{
  "method": "simmim",
  "mask_ratio": 0.6,
  "stem": "deep",
  "max_precond_dim": 1024,
  "adamw_weight_decay_other_params": 0.01
}
Rows from block 3, named by matrix and row number. Rows with one number belong to one channel. Each number is 128 + 24 x the weight over its row's rms, rounded and kept within 0 to 255. All counts start at 0. Numbers have three digits each.
# convs0: first 3x3 conv (model.blocks.3.convs.0.weight, 160x160x3x3), inputs 108-119, a 3x3 kernel for each
# convs1: second 3x3 conv (model.blocks.3.convs.1.weight, 160x160x3x3, transposed), outputs 108-119, a 3x3 kernel for each
convs0.27:148130122115118159131105130114144120114102121128150121094107125113112117142116127115160114146115110117101154163133102108173193087116090097093089144121074114111161130159127108146138130127109104124108119131189136110151159123139136164072133124149152143149123105107132116076123075124117102146141134131129122122120141113111107108
convs1.27:151119123146108144145106126158124109128106124097121124131069132079158155148156151123152107127121062136117156150115144115101198142140088146161200130086104171122084128135083141123142111092113124144157104126152136121097126144125112129137131133123159142148117115130127153083123080108134133124103120122124137120139078087113123136
convs0.28:117146095117111089130114123146149144131132180133178213115173137133148113158204084114127106091131104113102137114102102131143141129174162151104101128135117120141168162083139136153159105145148107106126118105109138126102102093120153138131140126126095109086110066190102120103133073119142121115112098112138115072114165130149081158
convs1.28:166131140147150124122101133044094143123165141137134125148098106145125138099076139126134128158105134124159180124118136121132133147172159089115090117135144152138129119124116131117144120104131160118101173092159118093140131141120130137117187177153146127132134111142106121135127102123178119152103128147094139075152137155166120162
convs0.29:112110130121086137135153154099166096125125122110106141134120128120111124134104133112108113121090087143153102145158172142116142170160106145121107127100141113181121087139156122126100129143152103133141122117169158121183165110140145116132114111146156120154139151148136145147113112160182106113113189125132123120118085108078149104
convs1.29:140156095123143143134116171159117110151133137104161146119127102106107113137107129132146138065056077164163102102137120075148115135085132102121095086098107135164104119171108160174125139112156106120159147168095165134150107165129146115131119110134146165110113066113101127129115135122132158141116103152099085085089096109114159131
convs0.30:112114111109087144121138130164051121113170155136178147131131121110143133128120142126087131144108112126087125089130122137149096116165155154129116148128145109124119091126153115152115074136180133071108149133141112141099138127118133118107112119085137140107139155129093067122139168178094138128198113137123090100143128110134117156
convs1.30:145122191128178174151135130137204109134222159166181143137118164128127158130130080086146106149133151136117128118151155130092104143127133100117150156097142136149105135125183170132106131183142132132118106168146156108163127123127150151109132140114086155126149128139129115142113128088116116154109147136128137146132147110126131105
convs0.31:116167106139099152093121137108114103154137086142129099103121131110148100128118121119051117139130108161105114144125134120132121101146163123133089095115223128155096126084168102135135109113085108132140146152138129152107148131130099172120148159094105137098120125103140110139125156107106076129136103139139121162162111109121119139
convs1.31:105117174152141172128118148198134140132193109163149128135108081117097135145146159121094123131089098133139138153141164107119083143149131118148164107149143121142125124114110120110169130124134124117146169110139090137117123148114119093110114138112133132110150143133102104140145176136128124178092128135160137126126126086132120136
convs0.32:128121138093102139135118111115165103188167091146112177118090118128090083131118136119145087101114112106130114155139128173177142160136119153131135168145135134151127110111167124135142101104116144091151140151164128101138159148122113122180136108101130148097123120088154140169105113146094121120160160095120109118127133109112152127
convs1.32:147083114120112143122116158082064150118116129154203094074113129111146141139127148172102126159118103106104148138110074112108116123138101105140096147141111164102117117160132142131133144131101124099120122105099123120114143106122125137092111126123133108113148105150126123102125103090129146131110157118082112124132126083151132137
convs0.33:161097112143120146149147195116149066183119161116101126106184097104119114145070086144149127130174101121082123118117163153112134137110140115145131114136136135087146113078123141092126149093125120121131111169126146069167122134121098122102081086124126138140117116131092147140127087147126069146154159140162111113105123162144192112
convs1.33:084134124095152144107183108080106149147147106136082112146143083127093145137109138128135085163105119155138105115151128158147110146184123117138131129128157125089124123158118115159119146107111146142138140078132106095147131178137136110154149091132167093155141157130140171122163168105137178079122089096106127133113145147115110106
convs0.34:088136110144081102143118155145109096156092128121120109133110133154113132139119087119127110122159103140149086114126163169096121127108130123116153144127089137146162133110109128151112117131157116133104152066117110098134147131122125185175145122127127144135115122118132122120137127109157105180133135133107132085138142136102118124
convs1.34:108119106114124134173106182131144164139141139139133133099036165102131105160129094145147128133133147131120138115116083164081131116106149099115116097129057108120107118155086109094156162125140141159116151082148117068146128126120113128149147111115128142120141141076117110065148095091062154161139151104145122131153161069142157127
convs0.35:127130130097134155136131115141124103128148123108137095137079192114131124160123081112121141098084134109125150134117155111128142108087109159132113088114117127132088123123146136164130137106144142115114111137086104143132132165130107099119118098150102124140185114112134088134175155125137086104167130106141115139159120109084134134
convs1.35:121096130099101135144126146093119128083144135121176123238095124155116139099213085155110141118129127140142135100112126089097147126125116149097116113113125126137103123142118152131141135159097152164126140140167147125117148163151153191152104142132129122131124111141124159143126161075113184154139144134118116148118150126108149137
convs0.36:108122088122095122124115112112183135120122129149133132105177100143134129111145123138145132127139153139142130091135140129124136145122130125095116085127169128110141104122187080048115118141128119133134135113148131119163142147156087130155141151152086166124107096143146141115110118189147136163145109108133152116144094149095117139
convs1.36:148092105125141111121112119161082157132136136117137181100157149143135128116115100123152130130140133134160129132173141114142168108173180179115143161134177160163105112095139156130122154109135117127158127112143097134160123142106172120114110171133134145114141123110154119132101115100144135111084107155122145143113112117145170142
convs0.37:177145124152117156163127174174162119148115143135150167089223104152130116171105185117151181132123094100158129185146143159132130134159141136146161144126103133147105166115122149127147104118132132083133136120137149171150125121123140120136125127110130061119109137164112149177137146119123157113114067145140101154139097136129114118
convs1.37:087198093126134109116132136046131140117087135179131079100234043121117098137063156110112131131105079061122104090101085135149102117152144099154107116125114106131149130085169126139096118182121099099111125118146135114147136091105120150116141113146120108115131119160141135140114172121128139113134135130124152142089158122103137132
convs0.38:128138191076142145110126122126116151137142124082120140121099130185124148118123143120129133113112108102112135146132139127096099158131145124111129099135105127127137093145132114106122133131126125119122125135112145122148097121131188124145113142129126139137155121145118141115124138146133099115129125139163101126211125050142114162
convs1.38:170111151118128156107163135165137119146133126114135143122144116146132129118144139165116135082169136094151119123128115131134158108088119145120152099163170147119113111129120150122140138087137118138146152147150123126148131116117117108134112147143125131134113146089113123123135125129132139142095145113127118135255118167128119146
convs0.39:113101141084093137141122095145122120122117150128109130111184151161111115117144172125097117178184117153154168105157097049125221093090127135124121090092115107139134157130153151156167099097105098123147161107109138097098122138138140124115122096150127119122126168070147138112129128106113138152119150086114142117233119100119161155
convs1.39:156079113133151100109120101143141104121143152101106129154182089122112139093130121182152167119108103093119152172138115117200144147133141093166167134156081163108140136112111106148125130102122121112150135119124168123139136167114139085115104084125158125121157137109081131154102165132107161144163093146156153142094094082157148111
convs0.40:084196124135136109141126174141103149109131149124174130117129177129116162131120115112112125138123133127124145130125137134124113127146101141139135133126134140102115152149159152138125108127139125084104080146157136149120130128121114140106134137130106069110117098109098107129143121103130123098133144162127111155130116113133109118
convs1.40:118170079126140094111129116147097109131137166132125097193062128121122160065147182157125143093086146168149162139091147076122154095123120122161127136144137115120138137127132116129126117166115102108120133139113151137127150144129152144106152108122148093143112133119160147087108098106173122145201114129141148120152118152097149120
convs0.41:124132111136153123113111198129103141117125123126149133132134115120119141125125100131114124107167107140116137124105128117150158106108153180172118134113114106120142132099179133109149144145090115110142150123152097113101128138146115099142158154078140122087155133114091136120180126128082137094105127216111120141149084128072146061
convs1.41:099133144154084130108133163112150164136135164105148130137128141108130135159160151154145191172122150114157082117111135147154128149141161137154141159127119091131120136142101117132107107151119158141158140132118129085152137088122138135145124117135098124102146159103123118192123128154127101095148118150127122140127139130117115153
convs0.42:113104142092156123124126172092076123056172136083143117119099087101125107129194108105124137099129116111109126134131141155134171159101098137106139123138148116155137128075103102101097109098145135089135130093108126128141145165116141143169149150131092141132130123146136134119150094112140088154131089122109124110120179090131097121
convs1.42:089095088119093122089139127139107133130098095153162144045079142097094117129154128122152119154122098116162134164147130119098166149138142130131096126135122133102119104110146131106127123150150132149113121130103116128190181095133113136149161119110142089128102140111123114103110141144120164169126124125095142072112131119116108066
convs0.43:096157128100164136143139141102154115088132164141151130129117098158138098123171141075121129123115117101127120137151120120127105148115136099060117112114112118213095107092094102130130140137136096116129150129120125070141098093099115128093138154118136134094099189150108126170130117132141115106167129111107098106121116126147174106
convs1.43:147109150126103152185161178132098117115127188159174172124129171160093113162109139135136149139149143154141137142118140169125135120080135150213127098134127141101121110124139160162152160110141142122126118149139133114138140125121105095093103084126139119124125146124123112104133160134133156155137092113157138160112145138161149169
convs0.44:127090151128109131139086110124160127146144077153145103152087126113154124146126131123140125137066142125100143063093114147166167142136143144167110115130129107154117151161144144108112111165179116120118125145112110113120098114107118100150167192151120113115155141139180136153139093125154120105142148133112111112110195147113111095
convs1.44:136078141123113112149112155138104123126122155090147134163028170129129131147210116113127182146112058149137159149138173142170115150147175152145159115116101146121110102179110095114162116129131136148115126125151164141096136144136072157096133122095140144137078158144155143142142149104160183103085116134109099130131135132135152137
convs0.45:060080163085149137058075119124078095122064151153120105104125137135146164143153141152176122130097154077163173124125137154099161152132168115136120147129100112154108117131083094159123110129147115144124121108149075139137138136114170131088136137145108184112160179122183146115117135141158115159143071163129104128177137117120113114
convs1.45:154117092124130101134178178114112122149025093155056107144098101116117108112188122127127068104104153138144160118111132097139156127159181109140107115111124088159166155131114111122143106137100147143143135095123124125109177136154114162124091117120133142098170122103161141138084128130133101132133104143125075103127108116129149159
convs0.46:164103117093132161120128103103125147144141132163132154125129121152110127125142129157126102085070233110163118151131096130136124121142106109128098101134132129144133170160084137136146102137152142113134114127139156130116147127122150158123093121166115128111155137148155165127130118132160144090165118152126141132120112037158155143
convs1.46:148147134120143164092141124114134122120124113151137119108131120107103123131119117131140117129205255137141153124108105138085115129120113139118116112110133151123095127148159119091152142123091146134109129139158155133139113126115150103098118115150151115119104124121089115141138132116128088085127119138150127109166128000149138143
convs0.47:149086137138101097120112157158085073070105148109101105114102130166137142136121151117108119145107111135096108136136134120149082139089119160186152138116097124089098125206138108138120107076140083154138139150172140115145137160113135128123116074126125132110113132114122201101125142110116088100106127114154126152141120133118124139
convs1.47:112098156153144136095147118122158140139091180152121129161091137135139126106116115118107123159102090129124112129108154133086131114124096119152077148102092109105094089213111128187112115122129104136159148109127142053102131115134139089117101082097153103103147115132131150111133139134120098135123134146108144122136150102145153131
convs0.48:141123133148113104129095125106131152128135105096151113095156154149131083137084112188081132113142153133121106116113144128106108146129121146138139112123133103105097127116151147153100084131107123098111153141078131137124127146105210131145161128154096132160123126093139105086133126087127133099138148152173124130133105118128144083
convs1.48:097160125128126124127101137133085144096085130107154106095141113192114090109119174122090097102058194120133135126137113120101086122118163154124110123147134134156108110103128135123107112133149118137106171087152110129115157132114133079081123145152117125086134112144132117141114139116151060112110118093140143112109054168099118141
convs0.49:207109115082137140040170132116171071114121127125073148053232085122160122143103107118119108130127132171111122108112128110087130133105122138097160123084143103109094134128124145087151115128121090151126107132115088119088127117125111139119115129116132105100132171101164124111097121122113141139101110134128109107084174149120129126
convs1.49:056183223091118195103102225138092135131162118098125114082206039141101115153020147110135151095116146103139119143097123123141132151151120112110129126123117097106133150139131137142114153043125152112118128142095105145130113126156132119130133099130150169068135115112142116097106161128128105141124137147129116127120126116120100133
convs0.50:145116144131088160124116091136096105141125135145163069113069174133150129130142101145157116136125137121112106133147160122133137141117116160133143086156123113123100124139139135094152127161119129105114136120144125135160128159144136096110133149144115112127143145158112141128182153162114131123084129134128123123131159082137130168
convs1.50:170085098149144108092147108156134100045155152155123200207087108133138131063164089109083114104162114152106082138129113172129103131096109128144121108143163154107127108126135119127124131138147133154118121148183112139171144110133162110134116128109103116118143101112125107120112150137108137179099100140121137110153089109162138132
convs0.51:115122119136105159170093116144122126135105120154128112140176103147141144120164099099114121090114179136141123138111132128162110131093139117154119135106126129108110133089105144103132145156111094107143152150155129183116111165132138134108149104155087136121084181132145097139155125147179122120100134127108113158142084145105131141
convs1.51:105138115103112118143104120138162093130086123129095152099133184119165133146115117146116121095144203103132089146115149154108143116142087134146135100137080113161121088102131118123117132171113158108117132109127169134117120127114118126091116086113133156117098128128123131111131142151122124149136158122097113141137146111155099153
convs0.52:108122130113101123155103135115139130122149144122132107117165146136135128128143155160126114114145147130120133122155163122105140137129114165109095157114132150134080153145123118117176069108129119126131147098132073145164109141147125134120126129104124084138103128126127132115098149145150140153132092123089137138127118120144154111
convs1.52:119137085109110144128117132153098070140097081129124126115141175067127102128103117132133155113130115144105129121091116153147098090129122135108121117129132107134111096145150112106134090130112103119160140111137118135118113150165125080145107149131126115126123118168120121121090170135120127104119139102127106104109136116119133122
convs0.53:115161140106143147144101125149172110110100115134105121088145122124126117110160153139158170123129125127147115158131118097157148113112128142178113123122125123136175106143130122124134134092155122117118144131130126137093110145101134142130129106130153156124118219145115091132115201125121162120103145097136106107141132122128131151
convs1.53:103148129126136128102122126135143147133144132124127165165087124155084140135148130155122129157141137133159113116111154118147138151142116082113138152129103144124126134115108133146127127123128117123123137146113146139140146124143153133127153159134058159153134107128157145125162154139127168146162124141136188155146162168125136138
convs0.54:116138130105109103142116164107141120125184089066140126147159168150167082167132077093163159088135160123111129130133110138140151149097119144090131130125135125110127124131125116116152163141138112162108113108168115144127112142148143088112154136121126115140118151175151152136158142130134145085133145131115134110126148136132116128
convs1.54:158128096114114156095110094125110164139129153124111162160148141175142087090088053138114117086108191116153133092159121127102134145118104117132125116121119139114126118137126134137149101091114116092147104128136140133117112158123162150105106112141112116100093120104137150092102172159099159178137120123109157154104118093164153128
convs0.55:107141167088102142125121121089117156159146086119115160156132142143128098112141130134137130139160125109095137143137089116121142124126123162158138154175132125151178118156167116164133147081126133106099117129117128128136118124148138178147135170151072160165152140125118082120199137096147150122119144133129096158124095101124101133
convs1.55:202140128130138181125153131130144163162122184150126151074092165154124135142138137115135178107119150138158109146165132149153133186146107117161138167138133127149131173139096166123139135145122110154136171135129129165117054077144106117090142145120143141145125112106122087090139113130129114135138169143156152134165112108108140094